Weights of a small multi-label image tagger: 3.85M parameters, activation swiglu.
Rows from block 9, named by matrix and row number. Each number is 200 + 30 x the weight over its row's rms, rounded and kept within 0 to 999. All counts start at 0. After the name is the row's rms in percent of the matrix's.
# fc2: MLP down (model.blocks.9.mlp.fc2.weight, 256x672), inputs 0-167
fc2.51,107,203,223,199,188,183,211,192,137,212,178,201,254,182,195,185,184,199,209,182,241,183,213,163,170,210,227,211,178,230,211,180,211,160,193,184,187,208,137,203,280,198,162,206,203,209,213,221,209,180,183,211,224,220,225,219,243,172,202,212,277,229,195,185,214,180,189,188,197,229,191,162,183,149,195,169,197,214,154,238,188,214,175,212,212,215,189,191,238,233,227,203,241,200,180,215,179,121,182,191,189,243,263,202,277,239,211,234,177,202,172,194,180,202,233,234,208,200,174,228,155,170,168,214,228,199,187,195,200,184,207,153,204,164,232,190,164,188,207,232,206,222,182,201,196,237,167,209,162,243,228,209,179,180,197,121,219,231,237,214,153,209,177,217,187,143,203,210,216
fc2.52,090,266,179,202,192,155,217,180,189,229,173,195,190,204,192,209,240,153,168,174,197,284,211,184,208,199,164,199,186,185,231,212,226,207,238,190,248,196,228,196,253,216,174,150,191,185,196,188,207,163,199,204,258,183,221,201,249,144,199,244,158,186,197,221,196,212,210,201,283,222,213,191,142,174,160,194,152,250,205,169,236,196,240,157,166,228,204,118,204,179,177,194,209,185,194,199,194,193,237,202,224,250,191,218,196,189,213,177,162,196,216,196,219,220,195,232,190,188,193,298,184,202,231,246,237,207,194,223,214,200,228,186,157,215,215,210,211,246,233,189,235,184,170,200,156,235,210,219,182,191,177,215,171,191,204,215,170,181,210,203,185,181,193,162,256,229,199,182,190
fc2.53,104,234,189,178,178,203,187,220,179,169,184,258,191,216,191,168,215,198,223,179,194,158,184,216,230,237,188,238,207,244,181,167,180,201,178,148,175,193,154,198,229,200,200,218,156,252,219,180,170,135,144,238,178,151,174,200,199,203,192,214,226,213,206,151,197,184,223,242,214,235,227,177,181,138,221,119,235,237,180,215,126,203,190,212,205,214,173,223,150,200,180,225,210,184,217,215,186,201,237,198,188,221,193,180,207,227,149,158,185,174,218,213,221,214,225,215,182,121,210,193,285,169,271,293,204,202,182,223,192,218,215,214,216,183,212,218,193,234,177,183,253,194,151,198,186,164,229,220,242,222,187,202,194,204,197,202,240,194,206,230,172,182,257,205,208,233,203,190,194
fc2.54,095,183,205,244,159,173,160,167,195,200,178,229,180,201,184,202,183,176,226,207,156,194,201,207,177,288,171,201,183,146,187,209,241,205,205,181,210,198,199,135,225,194,254,196,232,228,146,264,193,195,175,205,217,186,194,202,209,192,204,201,213,206,255,224,234,134,209,237,230,176,183,169,202,175,165,175,158,183,221,169,178,217,189,194,241,229,199,183,142,185,180,193,210,157,159,196,230,190,196,239,161,155,191,180,245,145,178,198,231,224,248,187,174,191,188,222,283,189,230,208,205,133,204,196,221,261,191,234,170,130,186,232,189,163,169,149,155,184,202,145,197,217,194,136,217,266,204,179,184,220,205,169,204,234,260,239,155,228,165,193,260,235,193,209,188,198,185,222,187
fc2.55,096,240,244,176,228,246,156,187,211,175,180,211,182,193,201,170,222,179,196,236,208,225,190,230,192,227,236,211,232,243,190,221,212,200,193,209,155,235,202,194,192,189,145,192,169,212,188,134,199,255,198,164,220,164,195,213,189,180,216,183,211,168,175,202,206,226,184,189,179,234,185,263,173,299,174,184,188,170,205,183,179,241,166,157,182,169,164,199,189,208,177,212,248,188,198,217,190,228,223,186,195,223,208,185,165,180,192,199,215,195,137,186,159,191,223,209,221,169,177,157,257,194,221,220,210,137,194,227,184,191,179,204,210,218,224,253,210,189,177,193,174,196,185,201,171,171,230,190,176,193,167,222,207,219,182,226,175,168,250,159,182,136,171,183,206,165,164,193,202
fc2.56,103,187,244,219,184,221,230,189,251,219,204,162,226,223,167,185,189,211,153,226,192,236,226,187,282,211,169,194,218,150,199,199,194,172,181,205,146,173,227,186,247,210,227,220,154,193,165,232,206,262,167,237,181,236,185,249,223,160,228,168,213,211,179,212,222,205,227,245,193,238,217,164,245,199,175,170,170,204,199,200,195,247,222,258,199,208,177,204,184,214,194,220,227,243,180,207,233,184,192,222,208,215,224,191,220,204,198,224,263,171,155,172,226,245,183,248,208,219,165,245,189,165,222,175,219,256,238,191,242,244,197,211,175,186,186,217,232,235,210,152,172,177,208,173,148,239,175,164,196,212,151,207,197,249,257,175,196,248,209,201,187,190,225,186,167,155,165,270,181
fc2.57,102,198,231,179,234,242,174,251,176,196,189,242,178,197,199,237,220,200,186,207,160,154,210,228,211,184,206,229,183,187,179,214,197,191,213,204,199,225,163,222,206,239,182,206,213,236,240,178,191,160,211,228,206,169,217,160,165,194,177,180,181,207,193,187,204,212,175,247,206,221,200,184,233,163,244,165,202,159,248,224,173,184,208,198,194,206,232,179,276,210,221,219,171,180,201,198,250,192,225,237,228,215,212,188,197,194,217,186,207,178,180,223,219,216,195,226,126,182,232,156,220,184,232,226,151,146,170,204,274,192,202,145,188,203,195,282,169,165,206,185,231,192,160,195,209,177,234,181,219,223,219,188,198,216,211,162,193,176,181,177,163,210,232,203,211,196,234,209,203
fc2.58,098,184,222,208,219,215,244,117,212,147,230,163,183,248,254,203,272,196,214,178,220,246,257,236,191,204,163,180,203,216,180,151,229,262,229,190,215,243,229,208,187,225,207,215,193,189,241,214,179,213,211,209,178,214,207,163,195,210,219,235,209,219,164,156,180,197,177,101,189,209,221,149,203,233,174,170,194,233,246,198,159,198,179,226,270,222,211,253,250,178,274,234,167,169,217,204,200,219,249,181,254,216,230,202,220,168,239,238,232,199,210,203,209,196,236,159,228,189,170,175,214,193,261,184,131,211,145,220,159,190,184,238,232,175,198,231,162,185,195,242,114,209,191,160,209,244,198,189,171,201,164,229,176,205,180,170,186,173,191,229,207,203,232,185,161,252,189,220,182
fc2.59,096,233,228,202,137,255,224,190,220,193,169,165,191,216,186,230,202,199,259,224,232,186,229,203,186,247,208,246,256,271,211,194,209,148,233,220,196,186,164,207,212,193,192,243,184,266,174,211,162,179,192,242,207,187,208,180,242,209,203,217,159,234,189,199,221,154,185,148,239,207,261,178,192,175,198,178,215,182,218,207,127,164,189,212,222,149,187,246,248,215,218,246,171,225,220,176,180,210,231,226,188,213,231,205,208,214,236,226,188,140,223,162,180,159,191,200,197,137,209,209,204,165,216,232,139,186,168,170,180,212,199,246,201,165,240,242,209,209,189,213,236,222,167,219,193,152,156,206,206,173,185,211,180,172,223,179,194,196,221,222,177,187,195,224,272,186,258,203,214
fc2.60,105,186,190,185,171,195,123,219,212,244,217,264,231,206,186,228,187,171,217,257,205,233,184,230,208,187,170,212,183,202,176,176,215,209,222,232,159,231,227,204,197,179,232,196,188,198,210,232,121,215,271,240,171,243,204,233,208,255,228,261,155,233,185,216,202,212,226,233,224,207,203,181,184,230,139,169,173,210,184,168,146,200,219,158,231,231,196,187,192,210,209,201,180,177,183,218,189,191,261,214,230,163,162,209,230,196,195,158,197,209,195,182,232,203,176,188,182,229,247,236,224,190,179,105,211,221,201,193,252,148,190,193,233,159,166,208,159,169,227,191,177,176,167,187,203,217,252,175,243,242,193,163,206,237,223,204,198,208,150,207,212,231,225,149,204,147,227,181,201
fc2.61,095,254,193,202,191,219,224,158,222,147,210,235,183,200,200,188,154,216,185,213,179,119,165,198,188,175,171,226,205,173,238,205,183,179,261,214,197,222,175,212,156,142,197,224,251,251,230,179,221,208,198,184,224,251,239,177,225,232,167,205,160,206,204,238,228,278,206,273,192,214,190,231,211,220,203,202,207,216,186,223,187,166,191,153,167,191,159,181,183,216,195,149,201,207,214,212,221,223,178,194,174,170,190,205,229,194,158,148,192,198,193,209,229,185,180,252,175,157,223,275,193,216,242,216,184,183,198,143,244,248,207,187,213,185,178,239,192,207,152,183,188,204,221,221,200,203,211,181,224,157,250,167,168,158,250,168,188,167,179,193,227,147,180,167,236,182,224,184,160
fc2.62,099,234,193,236,193,213,218,223,229,249,179,190,185,199,225,217,233,207,157,183,209,192,177,196,228,164,220,158,184,184,218,211,177,226,193,222,200,173,187,189,210,201,174,224,176,198,229,202,192,192,155,173,177,261,234,173,209,174,209,222,203,226,228,195,236,189,190,141,216,188,204,187,177,173,232,223,228,188,204,231,153,170,169,200,216,203,207,236,196,236,221,209,223,220,204,200,204,216,257,226,197,236,181,219,203,252,190,201,216,156,240,164,196,188,227,213,177,136,210,183,230,190,192,204,221,199,188,188,233,210,252,220,215,187,152,238,190,188,202,188,195,209,220,180,205,208,222,183,249,200,187,186,166,207,217,204,180,128,272,163,148,159,254,198,189,177,245,165,152
fc2.63,094,244,176,188,164,204,162,152,154,181,167,184,188,170,164,182,176,199,140,130,192,176,188,196,170,204,237,271,253,131,249,173,200,195,177,211,211,230,226,240,218,154,129,185,208,161,224,172,200,223,195,199,200,181,195,209,219,167,198,175,211,230,225,177,206,174,177,219,194,172,198,219,182,234,154,210,136,203,197,187,200,193,233,256,182,271,209,181,194,207,176,186,188,234,213,211,189,205,223,187,170,173,254,206,211,162,185,194,238,152,161,216,239,228,206,193,229,164,188,243,237,175,148,229,173,178,175,183,212,210,184,224,186,238,192,219,204,182,190,207,210,195,236,179,240,235,215,220,234,189,215,160,179,210,255,196,185,235,183,229,271,214,203,210,180,158,185,245,188
fc2.64,099,121,209,168,204,222,169,194,191,211,215,151,192,181,235,166,237,197,195,208,237,157,227,207,188,204,229,180,254,176,177,231,212,179,223,179,212,171,227,213,234,251,153,193,157,157,187,235,237,245,194,230,199,156,185,208,168,234,192,187,251,198,242,197,193,221,201,160,195,153,161,148,167,246,207,195,208,234,214,179,227,216,218,227,174,212,228,240,234,167,244,175,192,172,200,192,202,233,178,178,193,241,177,207,156,208,166,205,190,204,189,220,182,208,241,158,221,152,260,252,215,205,207,197,196,233,165,230,162,172,159,149,209,177,194,155,208,196,193,206,176,197,195,236,177,212,220,190,230,184,245,231,168,214,205,175,199,221,212,211,198,160,197,134,216,132,183,218,199
fc2.65,098,258,248,166,211,228,204,180,237,166,213,170,173,196,212,275,210,252,236,225,221,236,222,211,230,229,141,234,191,183,167,180,231,241,201,235,202,172,199,232,186,175,249,180,216,211,225,213,177,241,230,178,211,187,166,272,167,202,230,207,189,191,181,237,194,224,171,188,172,171,166,155,252,155,175,260,223,240,215,192,188,206,183,206,184,205,178,182,171,226,169,237,271,234,251,167,234,210,203,199,212,152,256,155,127,231,213,272,202,204,221,174,185,160,193,161,167,252,163,166,189,235,203,194,183,228,207,199,223,196,184,214,163,191,256,177,229,218,210,203,213,178,220,201,223,220,194,255,170,184,194,177,219,244,172,187,229,243,236,219,265,200,149,199,188,225,172,208,209
fc2.66,093,179,248,209,216,216,222,205,196,219,177,185,217,192,198,179,179,190,191,120,158,237,213,180,216,215,216,241,202,227,212,174,157,180,164,145,208,160,177,207,169,208,220,212,185,188,212,249,248,194,204,277,160,164,247,206,191,169,253,153,176,256,206,156,203,202,194,215,218,195,198,151,214,174,193,178,202,123,208,192,130,171,190,260,240,220,218,229,199,238,208,151,166,218,274,189,170,205,243,201,172,187,262,224,210,212,185,243,223,177,252,235,215,198,226,239,231,233,254,152,190,198,165,196,219,211,176,245,238,212,230,157,165,191,196,256,193,206,210,235,222,164,171,186,195,274,242,242,200,187,242,181,254,239,216,165,190,210,236,195,175,207,201,134,223,177,247,170,212
fc2.67,095,251,236,201,222,214,223,218,238,246,208,157,169,171,219,203,254,237,228,170,147,193,199,219,201,174,187,229,205,190,196,240,212,214,178,195,247,163,190,198,167,181,188,180,167,198,231,220,176,131,141,176,215,127,240,194,131,205,185,194,216,190,244,173,176,185,206,161,245,228,269,224,197,265,229,252,213,157,153,217,151,202,205,186,207,185,217,229,168,229,191,182,182,212,206,186,222,180,162,201,226,192,284,187,255,201,137,204,211,138,195,168,190,210,202,254,173,242,199,204,223,160,216,211,174,170,204,179,179,198,189,217,186,165,205,246,193,241,195,180,215,118,189,243,204,236,156,225,175,241,184,201,205,214,209,162,139,211,171,201,199,239,235,186,191,207,188,177,209
fc2.68,095,217,223,220,203,146,230,177,176,196,176,265,195,208,178,201,210,220,217,237,199,198,182,231,217,182,155,190,191,258,224,229,148,177,201,200,190,189,208,231,194,207,184,221,192,222,238,208,148,218,221,146,238,130,263,165,209,190,174,155,83,170,202,206,201,217,212,225,228,180,205,234,172,244,231,166,211,229,202,234,209,204,205,245,165,173,168,187,234,257,177,217,166,229,223,175,163,202,205,191,240,198,245,194,181,172,222,183,222,203,176,189,209,224,254,206,176,59,231,229,225,219,177,195,210,160,185,256,175,217,199,199,207,185,197,173,194,226,166,138,192,177,151,161,203,154,179,176,211,236,184,212,155,214,194,193,184,212,196,153,146,215,215,199,216,216,208,181,217
fc2.69,094,204,178,189,228,242,202,200,171,226,189,234,217,187,246,207,236,184,184,189,213,187,208,198,193,208,229,226,206,211,173,206,208,175,204,190,212,125,195,174,257,240,168,210,214,175,235,194,247,187,223,168,175,175,250,249,201,233,220,221,183,218,185,228,139,226,199,194,237,171,181,197,206,108,191,207,145,176,194,210,199,144,269,176,195,236,200,205,205,278,184,231,188,173,156,184,189,190,189,176,215,202,199,193,199,176,220,235,218,205,178,212,211,237,217,215,179,124,144,201,226,219,205,187,259,205,173,186,212,225,190,178,185,214,153,197,168,208,178,258,225,211,230,207,228,167,205,181,269,189,162,198,172,222,186,189,222,241,184,180,156,209,211,151,192,267,174,235,182
fc2.70,144,175,248,190,207,227,178,178,259,186,205,246,187,202,228,202,223,142,177,231,161,222,248,124,213,220,190,179,195,205,216,226,210,252,195,251,210,219,221,147,192,207,208,197,182,200,190,195,180,228,202,235,190,208,258,170,187,233,187,183,169,209,189,186,205,205,204,214,227,247,218,220,220,208,198,208,141,132,224,248,230,201,200,206,245,181,211,221,173,200,233,192,120,213,195,185,192,132,213,221,232,190,213,229,202,187,205,225,207,202,204,149,269,203,223,181,228,206,243,187,189,187,202,228,230,218,246,172,152,183,255,218,207,178,159,197,205,171,252,198,203,207,130,167,249,221,214,151,225,170,128,147,179,165,173,254,214,163,184,246,230,168,209,181,193,177,244,223,188
fc2.71,096,191,223,211,198,211,166,212,196,261,218,248,208,173,194,178,237,214,176,179,222,185,217,207,167,157,245,165,169,260,231,191,199,201,246,224,235,173,237,163,189,183,159,199,240,149,184,198,207,214,194,216,204,210,158,200,215,205,210,166,184,212,216,190,242,229,173,174,206,184,185,144,237,183,230,179,183,262,173,175,221,222,180,161,222,225,186,203,189,186,181,153,219,198,187,201,152,172,181,198,166,209,129,180,197,193,227,202,196,212,214,164,238,220,232,193,209,190,203,237,137,176,232,244,178,202,208,190,131,211,186,216,181,169,213,254,199,162,236,239,231,161,168,220,173,192,212,227,210,222,207,257,207,194,207,211,166,161,167,164,144,190,203,205,123,206,206,199,167
fc2.72,096,243,218,185,178,237,165,225,196,219,195,233,187,154,234,163,239,196,205,238,171,183,245,215,187,240,166,157,204,278,217,173,206,177,159,212,204,215,173,169,173,195,160,203,166,210,198,196,200,225,192,215,162,165,202,208,215,199,206,182,203,165,207,181,192,181,246,234,207,180,212,161,202,168,210,170,184,186,193,170,181,201,214,204,212,204,211,225,154,184,165,245,260,184,243,188,228,243,234,213,150,223,235,204,208,221,203,232,183,189,184,232,186,171,224,199,133,122,157,256,163,204,233,182,267,260,169,151,232,213,198,201,180,192,208,170,137,237,135,201,176,200,189,258,202,200,193,249,203,198,203,222,154,173,229,199,153,188,201,189,161,224,203,237,225,240,202,202,216
fc2.73,113,193,196,123,207,257,173,217,239,165,185,261,127,229,188,230,192,178,193,192,215,205,158,203,232,177,203,218,210,211,201,213,211,227,205,232,216,171,236,189,207,196,230,239,171,195,141,185,241,197,200,258,233,257,242,181,182,189,176,187,150,188,203,262,223,209,222,209,265,241,221,213,224,237,197,236,236,165,220,237,181,221,205,214,221,181,202,159,158,190,220,205,163,192,150,209,189,171,270,176,250,218,206,206,192,174,258,189,205,206,208,180,187,219,204,216,249,151,230,222,209,135,165,145,200,212,232,176,191,212,211,204,173,200,137,203,254,213,224,214,184,190,144,200,214,215,217,179,240,213,204,180,211,164,226,221,201,170,176,199,217,135,197,199,289,199,229,184,149
fc2.74,098,191,227,159,156,253,216,248,149,184,218,196,152,226,230,197,194,191,213,243,202,278,196,163,202,195,189,227,199,243,200,167,200,167,201,234,192,198,118,173,189,173,194,168,205,258,221,224,191,207,178,188,210,185,195,192,177,259,202,237,199,190,224,229,177,238,259,205,221,192,190,184,193,187,197,211,212,216,180,198,185,200,187,170,217,171,233,172,231,211,220,215,202,177,224,212,248,240,199,151,226,176,162,211,234,240,201,136,217,215,250,183,225,192,200,234,157,115,248,249,197,186,191,204,166,172,157,172,209,196,257,178,202,213,200,201,181,172,172,176,223,180,211,212,200,219,226,224,206,249,201,209,174,182,223,210,203,210,183,201,148,194,180,168,211,281,163,165,232
fc2.75,092,157,172,208,176,220,199,206,221,197,187,200,159,198,228,182,217,221,179,180,246,237,194,201,229,158,182,161,185,199,223,169,247,266,172,173,246,201,172,198,222,184,190,155,169,247,215,183,249,164,202,158,152,233,246,241,176,167,207,242,155,172,193,199,254,224,222,198,203,158,241,240,204,225,195,187,251,259,219,243,186,207,198,172,224,267,235,164,219,216,176,165,221,199,195,167,201,225,206,223,223,189,158,229,207,187,247,213,199,207,161,226,256,216,161,218,233,190,219,238,233,153,166,225,133,180,185,192,149,230,221,204,182,182,193,146,218,210,237,154,218,211,194,204,215,259,196,177,213,170,164,223,163,228,187,199,188,239,125,169,205,222,174,205,179,220,207,216,176
fc2.76,108,141,191,208,155,220,212,208,217,176,159,174,214,151,168,203,193,171,169,248,211,198,198,148,180,235,229,187,204,175,161,185,185,230,180,241,206,193,205,182,179,186,177,194,212,171,186,205,159,198,256,273,213,242,161,119,163,154,182,167,180,189,163,203,208,164,257,239,190,239,183,167,175,206,184,227,186,165,191,239,260,164,184,249,238,166,182,204,214,239,171,174,206,210,279,194,196,196,176,181,195,196,230,191,239,220,161,205,232,192,196,190,226,200,204,230,210,249,211,274,210,184,208,210,238,263,191,211,178,176,208,250,197,215,185,261,209,227,217,212,157,190,188,150,221,197,139,143,187,208,203,154,230,205,178,152,208,197,168,193,114,218,269,192,207,190,263,204,161
fc2.77,103,227,180,212,178,202,255,234,179,163,216,136,186,174,191,210,221,183,241,188,231,169,241,223,215,223,172,216,172,205,179,192,225,174,165,226,166,184,171,181,210,203,150,155,166,187,171,142,224,192,177,200,260,179,211,169,230,188,197,210,233,195,185,205,218,180,187,150,121,162,172,205,205,174,180,199,153,201,186,169,254,208,174,247,204,228,205,188,180,245,221,229,176,188,252,184,267,209,200,207,205,199,206,151,179,222,161,197,222,224,190,176,210,231,195,217,142,170,164,237,230,214,226,220,226,240,144,195,209,180,219,119,247,214,205,225,216,225,250,206,224,167,267,139,185,171,201,205,185,173,161,195,267,211,208,168,186,177,218,178,165,206,207,179,212,232,191,202,182
fc2.78,098,185,212,188,156,172,169,224,195,205,220,164,146,171,228,169,254,165,182,196,224,134,231,221,235,196,208,192,169,210,250,208,198,156,211,223,226,162,272,234,195,160,181,159,224,212,210,177,187,173,190,213,165,204,229,183,187,175,204,181,303,172,178,138,163,233,148,131,204,208,208,215,235,192,233,161,173,176,177,228,142,179,191,216,190,206,213,244,222,205,185,199,180,164,200,203,151,179,166,218,190,234,163,187,195,195,204,146,203,174,226,247,156,251,225,213,190,218,200,253,183,204,183,197,237,207,194,172,160,184,148,189,193,194,243,205,172,258,198,187,152,216,253,206,194,183,207,180,198,196,212,157,210,249,191,193,153,220,219,222,190,183,226,204,224,194,191,171,205
fc2.79,105,234,146,183,192,212,233,237,229,190,192,203,218,167,274,169,193,245,228,159,237,240,193,232,198,157,224,138,199,200,198,237,182,183,213,225,135,227,184,195,202,192,168,216,215,228,228,182,226,199,173,217,258,137,202,222,264,157,228,226,225,172,207,181,240,187,173,164,203,233,206,186,208,189,167,223,230,195,206,232,227,188,195,174,254,216,205,188,206,207,250,226,211,260,200,219,182,219,193,210,209,206,169,180,159,200,229,202,227,212,189,238,231,250,178,252,176,143,182,285,138,149,148,177,156,170,155,154,180,180,178,174,182,227,213,176,162,203,205,188,198,210,197,183,201,163,200,227,231,191,198,212,196,176,215,234,159,141,207,214,155,235,187,183,173,219,201,168,177
fc2.80,095,151,235,200,195,200,184,207,162,168,245,216,233,220,203,190,184,216,221,186,192,207,195,244,198,211,224,203,254,222,235,264,230,261,178,211,222,198,175,196,171,205,234,214,169,161,85,200,218,222,208,245,217,267,176,210,181,224,171,175,181,190,224,226,199,195,159,241,216,175,197,205,246,210,246,118,227,183,158,231,126,190,224,268,202,202,180,160,184,183,207,232,224,167,251,189,109,237,224,204,167,225,189,217,209,219,134,241,209,232,149,143,201,178,146,173,165,292,205,119,188,163,210,148,198,217,209,221,207,209,186,206,189,192,167,147,201,193,191,150,248,197,190,213,184,219,172,201,161,220,164,205,187,218,176,173,163,153,142,188,219,157,251,161,213,164,204,217,220
fc2.81,095,235,205,201,173,195,202,226,199,213,217,246,197,210,146,195,218,240,239,173,180,226,204,192,198,243,245,180,188,230,219,172,218,201,207,200,240,229,172,250,292,193,218,241,201,228,219,220,209,210,204,227,186,187,233,154,207,217,205,195,137,194,186,230,228,181,197,211,255,230,233,176,216,141,180,225,188,202,203,188,130,205,200,216,206,208,195,170,214,264,161,195,191,213,208,210,179,262,308,243,190,234,221,205,253,199,152,222,218,152,191,168,209,243,224,207,171,151,171,164,194,172,229,265,204,210,204,221,182,185,185,196,234,234,202,148,187,156,216,220,170,240,101,184,225,142,208,170,193,266,201,175,152,171,251,152,229,159,165,175,216,222,224,199,232,234,217,263,138
fc2.82,098,271,156,178,171,196,227,225,220,183,187,138,180,207,172,261,213,199,216,247,218,212,242,188,186,192,196,175,220,222,189,170,195,175,217,200,219,240,163,167,202,227,149,172,156,156,274,175,210,206,185,162,213,153,220,211,197,206,170,208,241,234,241,180,204,192,195,172,148,192,217,178,227,163,250,184,200,156,145,198,234,216,197,227,163,212,209,205,234,196,196,218,197,228,173,170,214,207,215,175,187,225,191,191,171,177,210,212,187,204,168,216,214,264,223,235,139,157,234,211,193,233,163,206,205,200,217,222,244,257,239,200,179,191,229,194,207,246,227,209,220,208,231,186,225,175,218,195,162,214,180,242,208,199,263,210,187,191,227,228,219,226,172,182,190,179,202,167,185
fc2.83,093,195,195,179,216,238,185,120,193,235,233,217,194,188,159,208,179,189,202,131,178,192,186,221,155,240,209,221,232,234,160,240,176,236,178,185,156,172,139,227,169,167,182,235,210,224,191,190,161,259,226,133,175,242,230,186,250,221,176,187,231,201,204,179,225,209,183,217,196,230,233,236,223,234,142,230,210,204,224,170,167,162,186,230,166,241,138,155,223,216,183,203,192,232,202,159,253,152,192,196,128,196,197,213,218,231,169,229,199,179,219,246,198,164,184,165,206,134,210,200,206,188,204,172,177,228,196,185,215,189,186,200,217,185,210,229,226,133,204,179,267,212,175,216,170,174,192,220,208,177,168,222,187,205,201,211,194,228,163,220,195,246,206,237,175,219,219,214,169
fc2.84,096,223,193,177,179,172,239,157,164,234,171,157,199,204,142,184,173,221,219,215,207,132,213,212,171,188,225,206,184,209,196,150,169,176,186,199,234,159,215,261,168,215,219,201,164,171,169,192,167,162,186,192,206,162,164,198,236,216,201,217,197,195,207,177,148,197,198,181,181,229,185,198,194,249,216,232,216,184,205,203,262,222,190,180,176,153,196,207,263,173,211,185,263,169,120,161,212,175,174,259,179,250,204,193,177,177,146,191,184,235,211,207,227,248,194,199,193,311,209,160,160,199,180,181,169,251,157,194,227,160,218,216,188,236,185,202,203,218,209,234,247,247,247,192,219,222,228,178,217,213,165,201,220,184,179,227,222,205,218,201,248,229,190,192,197,194,200,185,203
fc2.85,100,207,156,184,155,235,192,199,223,205,197,198,248,165,215,275,198,195,244,194,217,186,201,246,231,191,193,232,175,234,179,173,220,156,165,149,196,158,226,197,203,175,203,185,210,200,180,217,165,226,234,166,226,173,151,215,156,193,215,196,258,237,241,205,221,185,175,173,201,187,162,181,199,205,205,181,168,217,206,189,128,182,167,237,196,255,201,214,238,209,212,223,207,141,237,217,223,229,180,190,173,236,195,158,247,223,186,192,218,179,215,186,189,155,152,172,153,198,256,149,216,208,188,206,225,192,185,198,173,191,172,189,182,213,206,194,213,220,124,172,202,232,217,237,207,195,170,198,127,193,162,273,169,193,170,189,183,239,205,145,202,222,175,234,213,188,148,206,242
fc2.86,097,220,205,250,204,227,199,197,206,184,242,182,239,237,250,181,213,201,167,248,181,173,199,232,192,199,184,256,183,171,191,222,191,209,167,257,196,183,217,209,202,124,209,207,204,173,158,178,198,207,171,205,211,207,197,187,162,261,175,186,278,220,214,156,259,159,200,198,218,233,220,217,213,152,207,186,176,195,212,195,210,185,172,248,202,228,179,187,193,247,171,192,156,194,269,247,205,213,198,140,158,153,188,208,208,183,264,190,200,190,226,178,237,169,234,193,186,228,229,233,191,173,214,165,221,183,214,175,124,246,175,208,157,188,211,227,260,240,223,209,185,218,155,240,250,218,197,168,157,220,161,134,245,213,159,228,244,198,200,197,200,160,262,193,167,248,157,238,192
fc2.87,096,229,188,170,238,204,187,208,237,198,192,202,222,219,201,194,179,177,209,178,201,138,190,181,207,212,153,199,193,214,206,200,198,181,222,124,216,161,134,203,248,198,245,206,147,188,221,191,162,180,184,165,202,196,233,146,224,173,159,205,226,178,149,210,191,171,166,197,264,211,199,132,153,183,169,186,226,220,162,183,210,178,210,205,213,227,204,196,279,218,231,217,192,200,263,244,194,209,237,243,209,231,200,212,162,232,181,229,224,222,221,185,232,216,181,191,210,175,170,202,229,157,188,202,162,257,242,191,144,147,217,190,177,177,234,214,196,168,218,231,233,141,172,216,208,248,215,249,244,184,186,161,177,174,130,199,189,219,186,178,197,202,226,192,216,166,132,143,196
fc2.88,096,193,205,222,223,191,166,180,237,187,249,216,220,192,161,186,185,217,194,207,255,207,200,237,229,256,204,213,208,211,170,266,191,147,211,223,276,158,247,195,230,201,180,163,185,230,151,179,197,212,220,170,198,207,212,177,214,167,177,152,182,204,205,243,239,218,211,249,206,154,157,184,212,163,182,195,212,181,215,150,217,216,196,155,227,198,237,156,139,199,225,214,144,206,263,173,203,190,241,202,170,128,196,187,193,262,165,167,244,222,173,184,213,179,208,211,231,257,204,219,225,200,216,217,265,245,193,196,166,237,159,240,198,230,198,199,172,240,157,182,156,160,213,142,189,297,229,177,160,252,172,196,252,191,197,224,135,182,204,162,170,176,226,239,220,191,218,214,163
fc2.89,101,190,245,213,176,215,184,231,208,193,200,124,195,141,205,233,213,205,210,232,234,156,188,199,206,261,184,189,219,225,217,156,190,192,232,225,215,212,198,218,215,169,205,186,175,216,215,240,166,196,214,234,191,187,177,217,155,177,195,152,276,206,217,154,196,200,195,183,179,192,214,144,219,181,217,255,198,203,190,202,207,214,186,221,209,249,210,233,262,204,227,225,179,176,219,212,212,205,151,181,170,287,215,153,182,191,184,223,154,188,186,162,165,193,195,206,249,262,169,126,168,222,173,225,209,222,172,226,204,221,198,193,201,238,236,242,195,191,176,167,184,193,214,208,223,152,160,194,167,244,170,146,174,212,257,200,182,175,253,215,209,177,198,198,221,207,209,213,201
fc2.90,097,237,176,203,208,169,186,175,232,192,191,156,206,273,216,222,241,161,187,229,170,220,233,181,199,232,178,223,201,200,224,180,243,202,215,221,192,246,218,237,186,123,224,217,202,233,240,207,193,198,206,192,197,195,198,135,205,246,172,192,206,227,224,203,220,204,186,288,156,161,183,230,208,239,263,181,201,204,233,190,190,131,202,235,171,225,154,219,189,245,133,236,218,211,210,172,172,228,273,229,256,200,214,225,234,230,162,192,229,246,212,230,212,174,218,236,181,183,155,223,207,205,222,216,190,171,210,220,218,199,165,192,207,220,186,144,184,175,223,177,200,217,187,261,181,149,223,237,222,177,153,214,163,259,228,149,210,242,192,165,224,207,271,146,225,187,225,172,201
fc2.91,098,126,210,209,221,180,247,209,197,200,237,219,253,186,173,210,179,200,200,226,187,151,255,177,209,159,180,184,202,211,147,183,219,177,203,181,205,190,195,210,293,230,210,260,197,243,137,220,156,188,189,183,179,206,196,169,187,204,162,218,125,201,214,225,226,175,242,212,232,253,189,204,179,184,238,236,156,184,210,206,183,209,245,223,184,181,191,158,163,217,171,208,198,169,197,195,145,180,242,178,193,170,187,188,172,184,187,209,159,211,222,172,210,168,201,212,273,236,184,212,227,197,193,183,126,226,200,197,165,187,201,243,248,204,168,251,168,182,173,219,237,189,183,213,214,192,224,193,198,221,233,149,177,242,215,193,223,141,201,197,203,229,218,180,188,199,204,202,200
fc2.92,093,140,209,216,173,227,163,232,245,238,171,227,166,225,185,178,250,184,219,165,148,208,192,170,233,165,197,183,209,196,233,221,165,238,239,230,197,236,232,169,187,145,163,248,130,193,189,196,225,194,177,185,220,212,206,143,148,145,169,239,152,232,176,231,205,150,187,219,180,209,214,188,166,211,188,217,217,189,193,217,294,202,228,207,169,219,169,152,186,202,181,230,205,249,173,227,219,220,195,149,215,191,160,219,189,246,178,193,167,222,173,226,195,239,214,203,243,112,172,149,228,228,180,187,222,181,196,206,167,218,217,174,204,184,156,230,150,199,209,168,231,250,228,193,233,256,226,224,211,172,180,143,260,169,217,232,167,266,162,230,212,164,198,153,198,200,191,215,203